{"spec_augment": false, "win_length": 512, "layers": 8, "momentum": 0.95, "epochs": 149.4, "lr_schedule": "step", "adamw_weight_decay_other_params": 0.05}
Rows from block 3 of a small spectrogram diffusion model, named by matrix and row number. Rows with one number belong to one neuron. Each number is 128 + 32 x the weight over its row's rms, rounded and kept within 0 to 255. All counts start at 0. Numbers have three digits each. After the name is the row's rms in percent of the matrix's.
After each neuron's rows are labels from the 100 clips, of 14848 (inputs lightly noised), where the neuron reaches its highest value: "responds to" is what is common among them. Only what is clearly more common there than usual is listed. The data: Morse code for random letters and digits, with fading, noise and interfering tones. In brackets: how many of the 100, against the usual share in percent.
# fc1: MLP up (model.blocks.3.mlp.fc1.weight, 640x160), inputs 0-159
# fc2: MLP down (model.blocks.3.mlp.fc2.weight, 160x640, transposed), outputs 0-159

fc1.350 135:107068161054153100184146122117100120092105097066159119175194094163162113117127146118150153078118113193179140151086123093118180100073128152136144088132119158164134136079173180118124151123111198107123082124200120121109163096147147113122155164103106072109120081095104132121088189091124122183090201179128080119081144084158149180091137106129193129113122144091150141139138105184153144092093103128069128153105098126109113106151133144093107156147118129090188129094153151150138102159156114
fc2.350 140:145080092198150092165099146137152114100130074195177154166171071158171149153118118135134162192105150184082124148177150169119055082069111124119123144135139109161118156167076068137120161112132199162128183121067132141122090102110107116156087168096158074132114177097125133120183113162136114075156074086119074129058128126147099080096119130143063128107133110072145108126129147063116151089100132123083141115115090119098152126159130129153102109137121114131093098124123172158135159164159131
responds to: tone: low (78 vs 33.3); clipping (27 vs 8)

fc1.486 089:181152125102147089168104143134169094146130110098125145136130090121177150082095129144104118082132129109125143110105187114144130117072195153149117145117178122086038122135128127094112126116117138102117130227112064147160168159132119143113142122126118099114123195101096102137103110168085220106179088094100135112149211126112190131171127181138104095163122123141151110015163114137124114113177194090146142135117133168096149164075092130169116124099137152141148059102149141128116152114127107
fc2.486 091:156160137128110137128110166127158118125108111130124094083170158113127147120117140108110116111132111129137117135131158107091134122172087139153157149167150132134091149136111099110164134117169121098163145255151193117133156105102112084190144140120142159127126170157080169112156121155156011130117099123128118099099182112142100115113093093116128018105169138124085159229117104146123140137143155153144018132153108116152129114107099114153182101081136106203181081155113119143126137121144167
responds to: tone: low (73 vs 33.3); thin (high-pass) (32 vs 11.8)

fc1.503 095:129146129105160204174158081140156129071060101173101131202173134088098142081118166082124165168170135135051099088124051108116095138144139147087088104122151154177111148191122173129115120161129120163127134139121125099104164117132082197116096112135096095126153120157092120175122159136129112142143096183111108101091136104092166142124161115172089120173096207099128113122138149047147154129119074161158109173134165091105104110145058157099140125134169169083136105106140138147083155162128105
fc2.503 083:108158105151187174167099154124093129084115104105083151188191140086111136213142084155131154099168140143194102088160200112119128137147136124182189143132114118149127146055135073149156130168135133094119111144122130164106121119117168195177151116171151092117141129155158129159138138117138125115100184090094116155061124097072106115110166144069154130185130058084125143123124076149135171127098171120161117056141146130131162162125076156142098139126193105147140147111109154164064101122119089
responds to: white noise (48 vs 19.7); thin (high-pass) (36 vs 11.8)

fc1.210 086:110094167110146181136174104171121110113097100127126144158076135132080135097146098120153074162142146101130133115093131062167092131119205102137167139119111066140131053094107152056115147135137123116127123076135133114159151135154117127211123127136126131121141102104098139167175204105132078163141115139147168143147131068121158122124193153096079119124083130147147120115186123111069098134076098144127006100165130167142132174120157176127156132072082084133159068128184107106141146133126114
fc2.210 076:120161102157138123122065074201189098175110099114127135108111123137114152171111151114135155108139109117130112145150132158235135118125087152109154109126139145111136092104134132076167122134101157154118129200125102173154083125083137086137097107140131127121109149107156176156110129154145128126081124157138153105107138146099063124103073011176114125110143130140108115089132122126009108113114113069127124168163171054152110056104146116138092126155102115174154126045083136121132124093124139
responds to: thin (high-pass) (94 vs 11.8)

fc1.428 078:138140156142158134137088108078076127156138168120102169192136137182113125168116154113169141125147197080125071110100149093147097100063133226134158112148093050152120117136166117153133185121090121127134153120110109124067162164142102147114138065128105099195135136122189136092135157155089063071165101102058160175106127138090139193123177098098097155150150120156107122167167154109138090084159202106078142130142157165110143144129168111120146119152118169164159147134118121132129155081136139
fc2.428 084:165106147114104122115119110186108133147148085137137128082143109082156147198110159090091154127114190191113197164120127095129090155192088231134171103129073054094132124124157153146125071112114112129143181132093107107164119133112096108147149199133073112164092093152170138142126115109132169088136109147136089200168178135174140169118083158092087116119084099115109137108167170137143132137099182110163115108135140134152121146081074111082129111150121167163175186105118145166113154162149134
responds to: clipping (63 vs 8)

fc1.511 042:124160070157132129123136116091102119107085098100124124086105028127081150112058106126188145160110150121155101137127132118158138144071146119123125189154114105072120122159152140138144048113090110086180156151190108155153098113101158110134118094146120103121163118142112118153132101188090146098082142096138165138098146160176134115103124125152160106221147104126084134115092175136081171195123108087144115064182102088141129168177118107128088064189083104151120130080136097180151104155108132
fc2.511 040:122052131106085142072108147174182122131112129141135125173105101095134099138143125128124095126130056137101127153173207176073098095129132125187159139143141158139150125122115143095074186171094127090181134169100050125132174162088115144069139125095151150134142157074104101083131098132129115103155152107087156132145046131161130092139135146101143109128097091099166094133200160182128136169111166152106140077145107157145154128130167169145110134159137093144072206112167087112130060154145172
responds to: clipping (95 vs 8)

fc1.281 086:149159105204126084166102155089134053162149149181103098123089144065118127180134091101104088130183124077152094114149112167104129124157104127151109112167165090065103118191126079139075124174148069179100125105099113108205101145153109147143114071169136184161187158187137127135170084150108139128156096108127146117146087156139104102162108111142096124138176111152115097136154175075175127175144127123139115158125148135129185176136163138133063080152166143140115085115154086107164163124105097
fc2.281 068:150207142081119152152140101191135055188129129073121095105071145091108126090125144132053078117194137098123093116113103121086156147139088152106131159148110115086178109075130173116119134112060073099099118164135123152120135138131160106058126097171122158122164101153144113179084107109123203134117139163134165127160175171119119168168148113123151134142131116156081153120150099234122101159131134087147091134137116142111091135093115136109215153126131129091134159155128071110125128183098092
responds to: tone: low (95 vs 33.3); clipping (31 vs 8)

fc1.414 062:106134124090175106197108100169195113062072096103115082071131111075163137121110126093185139122197102114136112100124141163121118125103034128106097122099104142112104113125152099085118119129122138148146150157128161152156140119141121117136139160149125105127114121093091104139124072096186121118141158086099138150127097124140179116121044146095161109109174120099143143068161113125114153141149180212114012073065101165093147141110150112125111106107101108168126106115084086165161120093097171
fc2.414 063:136153136138104141149150100099092138155086102129111092133133130124145146143146152126255142145117148130139149117142147157167138137135012152158098136127166104085121112151130117093124160131183109134129159206112193111113122132152114159114128136133148134102124139160186127113131058122215164118124091159111083129128111154146145119129220172137184102127091163084153096102171101082143156136135110115142255163096168137147127194152133126115109152119123123090110136182115156118155105126113144
responds to: interfering tone (96 vs 30.5); mains hum (92 vs 19.8)

fc1.84 061:136150096100096154100109128173088203178157111189098106125111144122133129135160163097217156112117144137094192135139131130089143111151166110121113137130127116127138114161103124157150135123163106134122133113100121157111102141110098139139112146125120136158071152171176173119127117157084132141175116076138118095124229131110155139148156192101117108122038113116135147102112116120077162142128118082123145161165174187116157113027110068164148137150131119226046091057122102111129170117143144
fc2.84 067:157140081126174111146135135012130204122145106179137098124148127117159109160159160075188099128116148153070123088122145137173146134116116145137080117119134080145161147152073142090136101125143121118130190148117133139120106100080123141186093116119121099152141157108102118124135112165152060132155139116145116099109174151158179116080138066125063139138098118159111183176059117080171091101136093077108190147210121133140140130146134174121118083046110107089114066130109151166135156120110144
responds to: clipping (62 vs 8)

fc1.214 119:188092088136110188109128065146142167140148128072137138191082089062078131128102144110130160090101055142128108136137175148111084076174099135150162160150098116127182138120073134149109185073118107190045129122087121153133149108081106145123144124177093096117176152124114119123086145136107136141130190175118162123110106069066128111121107118117124147082148120092123076101155085099110077087059106110126161140115165090127074116142172138139152105132101107112150136126127165190176130101103079
fc2.214 104:185126098136155102139140071101150135106160139074124128081169159202161111139104142108120082095151055109118161114132185165140089184086113130142171159107095119112111110116081140139138067198107140183205125140082101125119162153146084122103142132073086165103070148139096127134097130134176122133139197159138079118150177130186133110139200118125116110171127132152165068118141097108142177152180121136134203142135095143116098116148090120143099114117166119146137139136099105057080108163149186
responds to: speed: fast (67 vs 33.7); mains hum (52 vs 19.8)

fc1.165 114:066142168113143112147088151122112175062107127183124162098176178194142114098148099156147068154162206098145158080097103080126169151092119086082064078126155143106144116134171157141147075167132146064190136143145115110130080162157157115162123137068168168139080116141112125146156116115099139118124081086115115097156129141170113165155143126123149111154109140169166180106138177176166159160190174138125058110139095127127191131123090123108101152143155137116133122081145104082087134157171156
fc2.165 124:180154088134125092148170099117149116079136130079121143082168182198164146142103161109140089096161052102116147088150167177129088159089149162163190175141098106112150100108091109127170075181131144184216130137102157150122169157122097116084133128080073151129056151143139138145098138136119152133136169153128091152149129103177146098158144086153134137162126085165169057114134081081130147154195092119128121126091088120106060129154083102165126112137129109136117125116105104081097129173168162
responds to: tone: middle (100 vs 33.3); rumble (44 vs 19.7)

fc1.215 060:102136121092128152125115110159170134104124202116163127083089083156164116122064110073126107114051167140129116089151126214118132095136152134150146133179130178169101136123084141130138155205129139115110178140104096148164071149142112086153160181156135135099129117225133125125116119092142207150106136095068125135159123150103108111105147095113120076198171157154138095123121157115119152073108113032086177197113095093123082143139113131113113117184111165160150125122147140159120117099144118
fc2.215 054:149190106156120098124078130156141143073118075181162101159125186123159103129141125140099111078142117164117121147135186162079145141185126116168184145122106145125167153108174132128144147132142167195078154130138211141098133168185130181145154143169120126130133146164141075071137124107167161094087131109068119104153133158141121121102115203148102100180036137179124148192088102140064135196099093237112113135140122148136129154129163128144123144122109107109152115127112112175153134134115139
responds to: clipping (100 vs 8)

fc1.607 088:079125150084212101126079129151031151119170093107108133091124194129120113137151110129153141166168139099057141155122121123115101157144185147144131140089103123113118144198056163121102137104132116172046181122081127107137152127125115102107132130153112082122159146169163211127113131146129153129165113131171142184081124144150139175129117106063153138186166130168097044131109167144129131132160153127132137131152090151101100117104100118107166084158074108123153114092087092114165056162152139
fc2.607 095:105197153086034177111068116143060135170161147108152125174127086114152138152153102108101140161099152145070100140126101115135083075096137151117171158151090091167130116169067149138187120098123137166193186127077118133113126109115127138127156151098115163127089158091115056167131143156121138129152095139070095174170128113112121168126106134079149119086127118082134047121149157186115120121114134169126131145112166119148096108124149130120121069152202104129179138151086158145109041101121105
responds to: rumble (44 vs 19.7)

fc1.222 101:146122129086139079166127137158123137160133154149125129114139102077181163137174187083133135117108110162168130127155104142105139136093107148050101118130178110146159146141148095128122156166117079115138224086147132161087175145091171243165147157100127148111105125104154148077081134081134113194088113097193113197119133106121098138152106114099083111175138147135093114124128134144107120136118106053196142115152171095121074136183178148121115173144093127104158130128138065128129159142058120
fc2.222 096:138099116091127150104152172092072113086117125142115096143118140180088148135165170132121146130124128099160125118141084135162125112147176153048099111113173124116061095158147109164102117112106157103122197062137115160159187131110151050145139109169135110114147137142136103143070138082078156189110123088072138172129135122146116142108175156088101238096136127118200123100119131155125136122109111123084083091146101122157091121191117120106114195176129105151136090068123182141110182090182143
responds to: clipping (97 vs 8); interfering tone (60 vs 30.5)

fc1.51 080:147084084141123084098121180133130196115122116104190187150081183149127083144060131139129097175177160169157130095138139122135116144110113147091158144122127114078129102148149124130110089127139149110104110121115148127135092130062184097115151099160127174109127081192102128092107095129171076157151108145107114115112085158109130193153122081182101088070134166160095106159171114144103099121133064153154212138062155125070117093157062127125163169133170082104098071114166142119145169152161138
fc2.51 085:124108126117109133086148093148187162159150093181199128151093173138136175125210114106094091119175095185089115116132115132144141159113104134179122118109108146113093113095097123147111067116140168131076140148136121170131151129107063119128088074176134155170109140178176131104159118163102081109147150132123098102103109151074132076176142109102162199090130113145074134094133138152115089155118193103132098116131182107081128195117092135119182061135168195153168181133135139104143089188158142
responds to: tone: high (100 vs 33.4); rumble (60 vs 19.7)

fc1.357 120:061091159143183160099152149120194148123137120105074118140169100130184144133098117099135108082099148099103111170148151162131132170084116173140096150062111096085172140153079101143140063183122149064160092116145147106110110168108123138166164078130082137136053116166090083100134144086126141095142078153167096134157112086171125132094142127064138135078156143084163165122139065065127130166143158117114173128103099111070085107136113143162147091116104149122126133125157061098134158178085074
fc2.357 105:062153154138065096142148157132189119120158137115193150119091147118046141136086108108107124081145158172113141077133161160136154084181144164150085156214109109169127101172092092141115197075122102075081100114154124081140106087160130128152146177117082116132198117103116184162119136086134134095148085143083159126103146132085140123166121112055130122175126139172085167119138081077129125072120166137138140128129148133167085128139152116169125087126154167124113128131139192148117163098163182
responds to: speed: fast (65 vs 33.7); mains hum (49 vs 19.8); reverberation (34 vs 15.3)

fc1.517 091:140129131121134118130156100223119169135164112126136175105122128139134150124141135117193113102100149106117145165129136133096120107133161151123111138118136148159059135117132132000110140095082110128122132130146201099124131144142129134137089132118107130145107138127166145129133166102063115115125119110116111125127220155112172123104171202118127231118064104107144131117156148092144112130139120081134132107183147144120145080165138145138117118106148135255102089109136129125114130110143163
fc2.517 097:137128093123119132130143084089096062143147128112110122132115133136133137134145132133170104103146125134130135064141114157110109153124161142142104138132136082112159137132133135205142115158138130134123124255133131087111147107071116114118107118128110119153153147124121103123138199124151122122135109126128128131131096118132102134148105094095155250129000134141100132109138130122049138128127131103125110113129101139142121116106137102150199127120099128236129145156120132126147144121132079
responds to: speed: fast (76 vs 33.7)

fc1.8 083:138146118146155111091140191075107144104146103148096141112145124145131086110122121155225149138120114130141115141105118147203165136120179117125170122124099121094152094134112124041146131141159134121126129070098162095124136123178142137090111117142148118114124105127135133123105039140198080138135153131147122131117145230101124111142059145139152203122223157126107111094137140136092153111133167108135141132140119225171152133149168099128115140188119122136120192037086129145119131054105130
fc2.8 097:159108136152141191130155178164118118157185141099131136156114136135119102107117111153168109128132134135125156089112113183167198138123135139112145132129127134154110123149143148102122109104115104107138130127109119098138137148164124135041130140141138113129124098105165143168093024142148089138127127113118124128151092255148160128129223137119149071143109176150164135111098136113150093129143144100136073133172118221105127139090067160152127124089112152094093082035099118140123128197134107
responds to: interfering tone (73 vs 30.5); clipping (49 vs 8)

fc1.6 150:173095179151094098093081098153144129094143093163169123171094133064133114148081203142145094115093119159097194095107146113135054177080125184135151100127147172160116121188134175114172173170133082167117091132162128105116171159139139070190082079098149152186107188157083090116116125077141124127174186135160147158083128148172120083089112124147133142109118168153102178126139094110139202108092161146144105118100140133126128116147153119148116136151089166100101121087121126115124078151162167
fc2.6 150:078129083097104119101176147149122136124113065072176126173102143051126159132153039112135111157094152158142195075156113137112185180061127085117104153130107082136146115071123090135190157145130079090110151119102120145120091155139125051071164072095107144089102061160141086102147112175123125136072067124162157089093116145177138174092154145103121122106117092165109059131138162128131192094083095127150127132127126135126128141107138120101094120117088097128173134116136113104119157145155162
responds to: rumble (40 vs 19.7)

fc1.221 089:096119116148150132126098094185153101136177133151128132145156145142152159147106162182126085095125099144140121145135160079073144154126182121106126097141155097141165082112120109114078135091129123153125107123132107160127111131136114145178079127147127103118122139139111100135117166156051057122092145112115120132131142089132171116120255176147111055127076154148109098075179140094115154134123113103147018073170079179091136114081154181112216107100139108167163074145120105157108165132125114
fc2.221 078:152108158107125093129164148143115116111119179128123172141165138150134101086134116064150124175100144169136122160092134137085109152169124137155160138128109161150123105133135127202047156095126123104152138112128112092155148136141132165142205139101120128101116111156168100116134117091077087159177137156113141125119121140159161126122123111092125185140187091135164128089139145132005179158108164172156149212154101048112120134190159171101081143142146102102101188194175107165107079192113126
responds to: thin (high-pass) (67 vs 11.8); white noise (40 vs 19.7); clipping (39 vs 8)

fc1.44 085:090154156126104108143163128091086128188121155116142123170136131170136160099094159128131132094166076075110129105133096119127121100116135182128145100164172139149152122106085072124098085103126090054141176141074131102176159046145067131090102064153123115134136167100143158174143175057163159170165147079117151113108139122153075078112094083123139158121148191095175128105178165136122161170184109166176147091134148150080131108142097109125169087132105082112095139132092099163152127135203161
fc2.44 075:132109080113100089126100128131088110099062123128124129147134158175111104167166114152155052149135173111126125086139167115118103106111124114130127132145106153128143125203166182127085079142151093195133090144173152129123126061133190150144117060139134121128149130100061142155117110212159189098104082130112155134138132078158090179112124160115161122119094071081149139100185104117115163159158112061194120126103122151099148159146175140144188166151100187180134133179166129144146101079175136
responds to: tone: high (71 vs 33.4); mains hum (43 vs 19.8)

fc1.560 087:121087130137135136119139120155174090093161135125116177137105117138114129137137143116164079127103097123123139131126138118022137128117061119143140134127103081141151133077126114207117138147174126139106142036123085136134099136094126127179117124147134134108127145131109107123125103124142070132114120144128131138133175187128122124141138072151093042120200160136133112137195138124217138126112120216117126154217094109133120057172147136119126113131121108048151201018155127120126132104124103
fc2.560 106:136119139115110120143126152139084079119117132118130167099143139137102114115128132171183088117144144129147136121130130132024142120125166134112110098115120074142051139134120129172113107141139130124129114255135140134079141123093130142083115136105094121121141145129136135127099159151125096103153112097117137122135068152140141128145183093144148149123154132126114126097200122182016123124125130027116109099060136142118138135177137128117196153138101123221126092105097136128134182152122119
responds to: rumble (42 vs 19.7)

fc1.120 124:162134197141106060181193115140219116080110122102130126147066124164141176187193136158146131201168093172146101103168101086133137155093120104088184123084155085121140107103103159134162082153123113089082118117088130156108093211129132146127136086153155092123121150139118051086160165080121134104102148118066157110069127108091084168156113151096155128122111099090091096132131116130122130124144094100117115168125101080080129144138153163116103173122153105130133097110118062090106150121133110
fc2.120 111:167074206150146186062194119114182119145148165107138138119180135101104164177187128159143094177096100085154156165177106093132154103177112082080168132173153087141097130123089147139084175132125148093170128102080103145142111044127124096132136163110150165133143170112109185170163161091123131082114141080196109127210120111171103167107146152091169146135114110174178090135132114145103133132099083132128140163149158110165120129150107115106137174146120122122089103125136198153153131163103142
responds to: tone: high (73 vs 33.4); clipping (40 vs 8); reverberation (34 vs 15.3)

fc1.542 068:125146120116106140096118103139120109105123128118129120159127134129155145116115154151129125111134144123087109119099126100183098168105147121143117116144129029152063122132134108254153135101119119160105112000129114087114157136096122141157118170138123104109103184123122160183150163139116127159134132148119111112143175138142151128141170105084121136139218128135115124143067082121190118162106096114149109115222130153095145085165152136118168123166128098047114043062162127134112114170137130
fc2.542 075:134170104133153123142135144104143089166069111124118159105122138112115123144112133104159101127131132099129129131136121131213123113114057174130143114149137107144021177124137108083122078104172108134133117130133084139150137120123136151197065133084145135127110124148123121156109128140085126100112157123124146120104100091110109123114111216106086073170141089129081139103088109118110120132145085255134071152136102164132145048044082103148167110164137105052115101075143122150120115129099132
responds to: tone: high (83 vs 33.4); speed: slow (60 vs 33.2); rumble (55 vs 19.7)

fc1.267 074:127117122098107199148116112083078144129089104114130160169134150128144159123137136138157125111118177118157143124146119130226105123096174125123171105109149140109060119173139144118111134084255111129145140158140116110126161138186098145133122152110106119137114181115104148177136157112095109134150128099101122122144110108121138135147159187099129253136096107144149140164032108104117113154141119066134031138172166146118143118128121127099206144101125107165089062137136111097138133112114146
fc2.267 072:135154136115122085143122124192117210105048128129131142099133127121123143139125138134143119144114142131127128157144132110176112122122174128127196119129128148107162153128128127147135125140067136135136129099120143139134121113194121120160117127133125143102130163141104141116133172141107106123137133131126138147113131083129112123138092089126125038125078109124128130119066113084146135130127129255129219087140106086141128118172143137110057109171128092083139162169128123104105135089133131
responds to: tone: middle (62 vs 33.3)

fc1.521 085:170123137125137116164109062101146110138146119157126106086106111139115110120075085117146131108040080106106088116154150150128150159173151140131094086124091106138111110086155150097090134150099105138121092141103076158154136130038083121143127097149177051162168158153125136150180161143165122158091178163143079114131175075080170091105119127103148159138132100128138127083174154140122119065122108145083155154095065159101161162184126089128195143133152157055074108132148211144144136158126172
fc2.521 093:169157108135142154124144084068121041125130146163123084187160150133126147132109138131118142121206100131111118144133158134161158115097149145119108120117108103130172148084133139119165115110151145144152130192089193116048128147108093130072108140097144189138105150109200110111155103167184131124096137147111150116112114181174183132141162117122149084111075088100115121220145119123099114180121090131187136163104154215180159072111124136115118164165088112137062119105134073128124173134147064
responds to: speed: fast (70 vs 33.7)

fc1.260 083:120162141146062134121130109186151116125093162142122111105138105165161133153128103097071118129149124136120088127132162133000132131138136113105098112141120143183123152100146103176132118124099134139116112202148137137074132118111104089149103110078148117103122105125055101128120152117088134142108155160148151126126111092125135130145142054131122080136163195117078135141195149073118085126122152075139096139090109126109120161121133123126255100121124170125170096201106140109124099214132110
fc2.260 088:096105111130129141119139139106137135124121129138122128170147125135168109133137117112074142135160120115076118101118137103017125127112117093114128145124117145122206134100109122189091133101149113119114142079132137104189096121132120148124172129149156135128115125160227104087132141107083153120109125140129125112139124077138191139124161255118127129126108143130176144145141135102083123127127109107126177169080114124156132160073164146124000121146139154108143171253143134143156106101133136
responds to: clipping (85 vs 8); mains hum (75 vs 19.8)

fc1.547 136:081067154165074096192113126125153114150108131144179118094120088107151186050154110082141146066111111144072091101089193083119107139079133151112101156120130086129132100073189079139111173155123165111129165131147129185102157164116099169154153136123133173138196155103123162131087083145105146128164097131141136147098144063168058088196119139123179126177136184144120159138126173154140154121087093148154131108135148108170102124120090110082146160133133168117167135110140067133167140130077089
fc2.547 114:097173153158187162072126121154123147095123156132076139159133166159077175054158111098118103058137112136065152154100188104110113121185117141116112150145137074130143137105180087116135073114121084101127162130145132167165170090116077074115139133129122083147071171147128097126085066155145116122181105113126121141164139084101097092067168110105195120086123192103152149122139175158130104131149091132101141092171097128086097140144165147076111175120103175118137139145130205121077142141178157
responds to: rumble (40 vs 19.7)

fc1.587 108:193123102146079175158152074149085141114105073064164108138137149173135052067167148145138057124045093108068122117127111108133123152131092178117151108126086126158171147095112112139086137132134080130217155128128130110128114153109178104149108091172147165125143099109112125123158168155106137188089097121149126143142124108119144126133137102153172136171153065134122073099154188116115166133177062119155162139121112103111186118146136152063141190113161161115124134120101201141098098135107179
fc2.587 097:174126109156175096094150101084081082136125176080102117157104106094123035078151151147087212116225104144067120128142132111152130117118147167088128104138091136106140096102104129135141128129088181120022147109130136096099108113136174148149116164093129109118103086132112134147167165151123174179085115114088135134119150154152136142125114108181146157098133070118136072137143183148128093121057075110100151117112151114119196160150127091083154177119094159085106147109114079113151090142140087
responds to: speed: fast (67 vs 33.7); mains hum (61 vs 19.8)

fc1.346 094:137123097087102113197140122100158110129123137155157128113171138121160164095104116153166139145147141121151130148119112118147145150089238129135142175103151105088073119128125114159122109129105142143153179210187022125111129107093167150113118114126153108122127144098184080132119094135137139063159088102132102146113186146131160101095155116155106156142063109112184129009181144173115173134129119112132146091124129097116090179181099075135119105136113113082161062109182105125160092110130118
fc2.346 100:129151113126116129089148160139146125167155125121117244118123101132150141093101136165086174120121131122136132131118132111132125092149147129151130139109130057157232138097114134077147136144128105131132163184174233151107109123140159131162124123149133155093131128140126143165131124159193159116141114116128121139123100171135096111120115110162142069125072105140122137255140113165103121133133108176093093147119135158099112005101084135137211134120112093087175130081127129125090154143104137
responds to: tone: high (67 vs 33.4)

fc1.303 135:152103145128144159154123148104145169100110071132140130145124066164180111089050079134136090087095130130069090165089132086121113060075106117123116160096144156093119125105080088131152087100113146176097140117078120156108082182161079062176099123088088146195188067086147098147145121156103105100163139131134157079096112117163118166157113122163169128091119124153194076121133100090124081104056163128190120146111116132116129110126093102162132124144155117095087103090127083171134098097140100
fc2.303 137:115101117119134155163123110106115116116132056117129125137121062156190153166210188120130091175092132132188088173166111161139144065070132150115147089085116109096131125155187184123149106115134166079093114143171137103107175177106179056096155116105167157058200182090152101144108136103143123158096140113132165169090124091165151097156110124097097118088127118155178175120132140163130094095060110118194130129132107138119137125104096104098108125122149136137165116117142071185136151089126084
responds to: rumble (45 vs 19.7)

fc1.586 072:120149144143123107146152116248133176143162115116120196100101143113112135142114123122016082118117121121134138144139145155116128111149187121129024103118133095125098148130149146226131125121043124105124138125119114119132109112073099127125150130126113114144143119116177117161137154121049122119130137133118123126111095148097181136161139181082113109136255134137119138108119130158181126147135107134148114109095129093171123104133132133136079134182122167127135116090112100107132148163123128
fc2.586 074:126170138124135116093112051107143066161127157129151159119136124145145159142113131136171142119144149145130090140143116139155123135148024131145106116107132106160087096105118137104126123123079144115123126115122068121051107150111144086132124137139130126145143148107239148102134058103147191109093117139106152099115158097150134126089136132107138026125255114121079122134177124149162137107118131174130086115153122131109141167166127109139174123163106170097115178207143165134101149183146112
responds to: fading (92 vs 30); tone: low (66 vs 33.3)

fc1.582 072:137154113124126129112152110081114223111187095102111091136137145126109149125148132131154117117127125098137120117119135092101111141105128119132128130116151092085124096127104139000106130109057159122138129189141177129133156122001099138161134112130113121119133138114059124145151138137128143132150102093127117155123176077129150141111178133124152127133071133137131132197149087159104123126113097156143178163185126142103127161147117135132229139066135140081115205091166129149137089132158109
fc2.582 075:123104121130125118120144135120146194092164117148125072145127140140137134140128124095123136128093128118133132110148126125108103115122219122149121133097107141125208121124131128006133128126149140138137136018137098127197119104050130161171137137149150129125131133125108125139130159124131111126127135114127106143112000095138189121130062110120113099150181144136182131218109128084147113126135115136128042118167132094155120155091110145135034110141128117167148048097119135138132105077126132
responds to: speed: fast (70 vs 33.7)

fc1.0 093:158140123145132173149076130138142130115117109118110143093111103046135097150099147135168180180120167148109053187133127137128102135166124092137105161136074129092128155178153211099174194095114198158155085109174127089103129180119209109140107160066116130100078119170132117116142124184138132079094095112168102148079132114100098142121086080116157130185123064120090152132147124102138056070093110150129075128133124140154159105114131091078133116139135181104193114112158100101132106140111113
fc2.0 077:112105139110133167171166123150080131148152107143106128121096120042123160106166113139110167056128095131124042169126131128106147127181136158132157094147183098039135154084093044151155182108121211095196162103100103132118146180134034117097144139058132148175076122159153104102110130118142133152147168142170111132103098126101148128122118116134097096179143206130108104117105127137123100092063148143143120140136113137154119125126151094170123136119166109110044151111109073116147133138128118
responds to: thin (high-pass) (30 vs 11.8)

fc1.498 131:107085127112101125202067178125120103104115136110108079098080088102086077171132174106146177138144160126165174143096099132124109124104104107174120094040150099112115156105177130115103160156119095090155161115179129158135117067126087138135059127112122091094173077106122093111100110170133125083164122131038167099138116102111117130104171117117150142134146076122166134123138098126136185170076085127137098179092157106109143095133158093177156095148088086123108107084187085121071163144129186
fc2.498 140:141132134133099126186177046128158155114128110156101146085103085098093190086113074148114162101160093126092162164164144101134140142100104167085151163045105156103134177125073139116111171147129104173150085139075135095126125054125177115136198122122146077167172175104141099110172157075129122169078146120037173147125142126110126128097161121156093113129117158135130129142129153128126166169071161123141109085146160134108118119124160082088153157117086165145155130107085073137065103144135188
responds to: tone: low (97 vs 33.3)

fc1.9 138:095149106113115145178070146151111132165100099155106123125096157107152109174102124178136100110114186160099152095152130099116135092179105180200165129211107127085131132071070076126128171174122150100109065122166115115106202119126116140155119104091098100063160153120121064188150139086106157143144077109179170072102144109122076134139151136105137151056141111088082081135131199155127159163112123139069140146118084132149165135128073153148112136132168131110132123120128163158078181161111144
fc2.9 118:109112112102130135072069140125126139072132169171152139142165110142091118192094101178123135105144186102104103158157131121140158170080118169202171129051092124174125122083067076124133069072114097110150072113165127105157191129117101130133119170139092157076086166122108176072162142091129120141155079113076093071152123151139108135108112125093136118195124126170176079109131200147122093095142120135181134131132170137094160121137176102156149129123072137126109121122107086100178179110149115
responds to: tone: low (62 vs 33.3); reverberation (45 vs 15.3)

fc1.42 082:100129117114119105172064161091116082132146156135089109132104160114092130178100134118128103153172149148168125164117134180153125179116138095165123127126157115080077111132138116115121135176147100139133118094110090168185132106133092116155108094165122082136161138105146071151145099135064158175120154138122166088170106123141072115174165059152094186161140073184142102147171109072196157114170047129134107149130135144154143075181129163079127130142106114209112070096168066106162076147102099
fc2.42 097:169167128149139105180185095117168114122112123116085081150153162126114126090157119118142108114185105171068104163164083073110101201112102180066138156146082117112132117133118150139139166139171107143137147147125116110135124091098151084087163114181168061130170122079144067144111161111109068091122131099105177174157131187142153170158150110098134118190091175182128166142144172203118139083123183136128143117127130106172109166181172159153116086151115140129163124163092047116152152112114104
responds to: tone: low (86 vs 33.3)

fc1.317 100:131115153173144139095157174099193106154086140183152132143096100104154122110173122100113107110160106093149162087136110077184141128146143125120130120161097110093105139201116089108094121134197090163096139068103096102170084130106137098137121094136164140116141114165076157174070119140049145115085088135145138163091104066130140125107121077143172101154158071117149113148185183193150158160106150145147140149073098072127172127185138074147125079162165099130144124128129153134158188131108051
fc2.317 116:130119095074158136099072113069057128176145129071146142117096108079184149158058159166128085154160155107103168098102143177171108117155155140139074143146150094083126142048123172159066111117099104086122142144146139181167169123076117095097117081138074145150132144191110172162183162108084135127161139104143146083057128123136134135110128135134087124144081141126123146120124074105135132160099093131133112090079102138119094129160168081100126189113148180149124129185148161140154107123108054
responds to: tone: low (99 vs 33.3)